config.toml
dataset = "histories of elementary cellular automata, time running down"
horizontal_flip = false
activation = "squared_relu"
inner_norm = false
drop_path = 0.1
patch_size = [2, 2]
layers = 14
width = 160
positions = "learned"
pooling = "attention"
residual_init = "zero_last"
batch_size = 64
weight_decay = 0.07
Rows from block 11 of a small image classifier, named by matrix and row number. Rows with one number belong to one neuron. Each number is 128 + 32 x the weight over its row's rms, rounded and kept within 0 to 255. All counts start at 0. Numbers have three digits each.
After each neuron's rows are labels from the 100 images, of 14976, where the neuron reaches its highest value: "responds to" is what is common among them; "colour at peak" is the nearest of a few named colours to the mean colour under the peak. Only what is clearly more common there than usual is listed. The data: histories of elementary cellular automata, time running down.
# fc1: MLP up (model.blocks.11.mlp.fc1.weight, 640x160), inputs 0-159
# fc2: MLP down (model.blocks.11.mlp.fc2.weight, 160x640, transposed), outputs 0-159

fc1.342:137246117170152052109150088135117131145111150128130152171095123164097137120093134145082113134114104091215123170109067242160141099126127092138144164156141172103129098112083092076116138150175165153159120119165177155148141115139154115144132085148105109124089126144125115132091160102130185118127171129094169127110153119108147112105171078153153136139114137132130123170093125147095157112180137170145164101122069111105075174132115117153036153142118080109111166110068152149186122142095142
fc2.342:103138144157139137176129101068075105117133107143150159111186116129156094138195131181172062114145157096100134122107129155220155110161149189125064136156169119177123162088109151111141181110100123106087119138128142164163155073080170121123160203149148133120127163084131092089140104111109185142155185150136103109172170074138188135148146074084113154090128104119076076118128151159123192093123062105144080095135096100126133107113145125068145069154110185130131126145140092123128106137129135
responds to: 111 turns on; dense start
colour at peak: white

fc1.603:094120168148144116074116099152114151176162085142071126114138156164162101178108118116103116096106128155099115097142037112133100149113140121118107089087104104138091115034080183061131100114117084078090117133094221151084125086090133166148156092169119066148111166136081120143168143156100137158100130116109125172116120187107140101128118108132108165111111142191087110100151085143145154092116103091189116159153110129154119095144133065141125185084131141085163097065143129099101156133085174
fc2.603:142133102143085113135142139198104142195115089170129134215108091144097084136087073156168092127109120177118123120144177152137069133131189179093100132162109104103097120147104110073112192152112126114138135187129089169163091127073175074144136116103116170052122155104165125178129074112150180093107158127170099125105146124146102108154161070118132067128155142178119112093148079187173131176151105175082111136104090135136157104122172136103113147124109152130130109188164121132139093096127181
responds to: 100 turns on
colour at peak: black

fc1.114:129208148176114105099175060113084153144174116098106136160074116133145130153152146145127101146112148175160114156143078232154095080071113128144132184140164121120101073101117112104098155111143141108142169141128097118167178078115144139131083119170128069090205137156152109098070114103168217145144133122175147155128144149143115119128174040158152141161152086140145130143114129182112147130138119188142117144128117185102103147129109134110061147204123085115103148107108154142147101131097121
fc2.114:141068119154087161152107179134118115188088042140108123136123097150081099122149080165138105081125154152120134129194191109059089153103145142103076127131105119108101137153112089109131159140056126140157096150113130141191088125086136161154132119089139147081071150110133162169109124157154177105102151154143096156117129107127130142151167078120124058096143103123118104114159105113186149163144159149089132098115087135122122196145136222123169096156127081174122143184198132126130092078151186
responds to: sparse start
colour at peak: black

fc1.31:189190095125119110163153138168091083173137156106095181106120068209142098153128117131159116098157142108165107145185111219165131071061206118159144166192129126137121115116075124084096132136132146136175137164119107159148109145106155138145132092107050156118108107157134105137049120142135202083117135191108165127103161130117167123117109038114118111122146143164180189161121150112119150140146169147119136106096114211134099156134093119124093145155130139118102140135105153117142125129158135
fc2.31:195213121112125049125099126137148160207123118131100144161113154178130075153091095149136091106140120155123095135132084180161107073096190136165125126109066170081062081086170116079125098163134129138137076087145120172119134160077146104134107048095076156148156117186113140142100074108105191109128127121137148162150105150124067176126142075124147131147154134143082154109123124173130149158114144151121171134116168110154122145169107118152111166161111114117198132128145131103133109129162200
responds to: 111 turns on
colour at peak: white

fc1.475:183195127117100129100142081134126137099121164134154147134111116106099156171131118164062124086133163126164093153081140194177120146079149123165143132154124139109113131140100063098138120126148150144139128156113087137147119096143111171063086086089101128121124144183126102086111126093158214110156149164105166133116138188130088127089154055148138082121122132091081168075051089170110100116100134165212156125115141108075128153143157104123142186205138123097134102183110114145157059106161110
fc2.475:136208132111040067140103111114156093149214140122163127150132107170096110165140093124129088136137114150158113100197113182093126102090156135140090173183145188066087137171103105113110095139139151163168118106140128124140102168133089130139123118111134170116106109126088078124108090116084171114162137128123110156203111135132097190120115093140145140157136122098150105161140123106124147116127108184118169171095125140137078198149074165099080175120112099178102187101140129068129061066133100
responds to: large cells; 101 turns on
colour at peak: black

fc1.324:123255176162152086137162089119098109122107152103185149164067108116104148092103158119099137117105141123193161182103128186120142091107102062138112194173171172106153103155131080075110087102174168154146126120160113091102168075141165161162144121124171079094148101116074156142105193074171141106110103118126148133098148105087126150110151116132114118122141078140153140155120150105114157152113146111145120134101070146118074142117097139138049120148128107139104150092079174135162122157112134
fc2.324:120192172190146104152098129091130140120110107124179139143150117116089160094126168118099162087111127090135182110150165160094152109056120119103103161205112160099143103175117070112101109096126134210171116115167122099155147067150113141137179071129161112088124163059062117196119160117175114140087098122105093109104138098090137147148140128113115085112110094125162123192125176080175200106126113168140122112104113108129080146125151176130152116146177086163089171139141167117088078115146094
responds to: 111 turns on; 011 turns on
colour at peak: white

fc1.199:136174082124136108163132115184181090151119136161164122171098113092079152110106157072151154168145094120171153083138159194201088090147123138094121152179109154068160120149107074085139133187175153157137146160161100141165110151166165113108144076099148134105119109101159064100086132088153174084148155070153093095147166080150148101110148096139193097161134114151097147159129144141153124139168079178115160131113100129065118123096157091104076128116093128147190158114116207118141112097127106
fc2.199:155125081154133142120135109157140159139115166170102130128143150158158159176083153092157093145103080168125080125068153090143084200178136130137119100111118089159115134124155150171132185166161083136170151206109093106138146157109134142099172157104095097180104142126184136151206071124181084162127192155101078138104118146176081092082135184131108133115123150126091136078134112193116110123117099146076150076159156161126180086169224099108124130135166116139159126106101102129095118148128121
responds to: 111 turns on; 000 turns on
colour at peak: white

fc1.319:175153141136144124149102154124107145171118110164116138131101088155163078136086065164096119141127168116180110145148082161123116147150204099155084144093118159138105186090099162117098145151133137123130066102092182201120119161121121071138160111132076177130095104188096069097142164132069209167139170177147130146144097123131166199130157053090118127135184138089094131129129105116145164111157134183122093135151175173117159205157154126143160114164114108133130157124149071132094155113143161
fc2.319:102165185125160081081126096120106096078096181130124078125149135081131114059187166092114174101109139051123196126125151123110137132111080124068122154157129152162164129143140166129157067066174112156101141100146156102089159112151126136138134131132160116115153152108082135179148159116118132153141120080148139130137159125155146188148157113178090210135124089120129173094137156113081174135101167073161116176118176140172134145091124125176091104108160144164108168129066155131102172128065057
responds to: 100 turns on; sparse start
colour at peak: black

fc1.202:164214104157147094124140145151151151175155136099081168111086092160102121118098109114113152154122112115177138129106080243147143100133113125140087090162107105091090127054085151056075080139137159089139133157132171141151103139135124144134141072109068078130099070150134062092074101159153200089117089155135142137109122110138170100106093053127135113153148156155179133198087123110113148077160104122104116151150086109137138132127092113158094143130074107113142138073112109145118136152135158
fc2.202:141099122081066133156121134118145186178135047157118138095167147182121123157126096148174089116134146154090072114146064116189094103125162129179162074096110115125124087125154127147175138162116117104125082136115121132106133170096130154107113136129098135178169163184163111125164091131083207129113134117113157138166072163144071136063121032124135148136120158142109139069132078186178128154138144160142172140157169178117158099160141073113142177135107146085164077108165100110139095125110157
responds to: 111 turns on
colour at peak: white

fc1.551:140177076127147126164128116175179117145120138157155128171092122111078165117084158075142138177119089134193156087138148186191086107158107116098124152176104155077164145146112077070144143191177142150148135183134111146164106147185167120097150063104139135114116110094170096100098148089155162099150163081153095090135162077151149103103146098133196084164117130139105141140137152141155111144168075179107154113139108149048121128105153094099069131132110116138202148122129198103128117091129096
fc2.551:150134080150133134125133112157145154151126168173104129134146142155156169181082156094163096137114074163122080123064155094155083190168133133133120101117124078157113130124154153162122180166157088134165161215123089102139144153109135137098172159111090103182103141122186125151201063120188084156123190151100075136104113146174079098084125186135111141112120142137088132083133110201120119119125092145079150078155144151120176078172228104114110129131156116134166122108101106131097114143124128
responds to: 111 turns on; 000 turns on
colour at peak: white

fc1.396:170255137144112087131117079134132155138152148112128149105081196200175155151172125116126123134105106119158107116135104255156108056140129091160110145149143121148087111140120118117123110132186127127130115130129143119103140136082114157162116139142089120074155120184128102136137107115106175144098159115098134163167080195101087154079152056136116181134149103139136121136129114115103097164149150133126122147134139145153130126150138172150064192162130109112106128152078130125068165136102140
fc2.396:142136137134118173174152133160090136132073097136141174106114112106118084045176164091140125118110176137150197138105142126116115161151129085092175104130106112125140112142135114123162140130093061165150135160145098092115139143131186187150169107111148059113124229076178187169159157106137126115097147133143137069045173073110130103166148141098130136128131180161149110128149139178156138131142162096093142101094115114165054140095201073140152073138117144153131111093172136118149147121184124
responds to: 111 turns on
colour at peak: white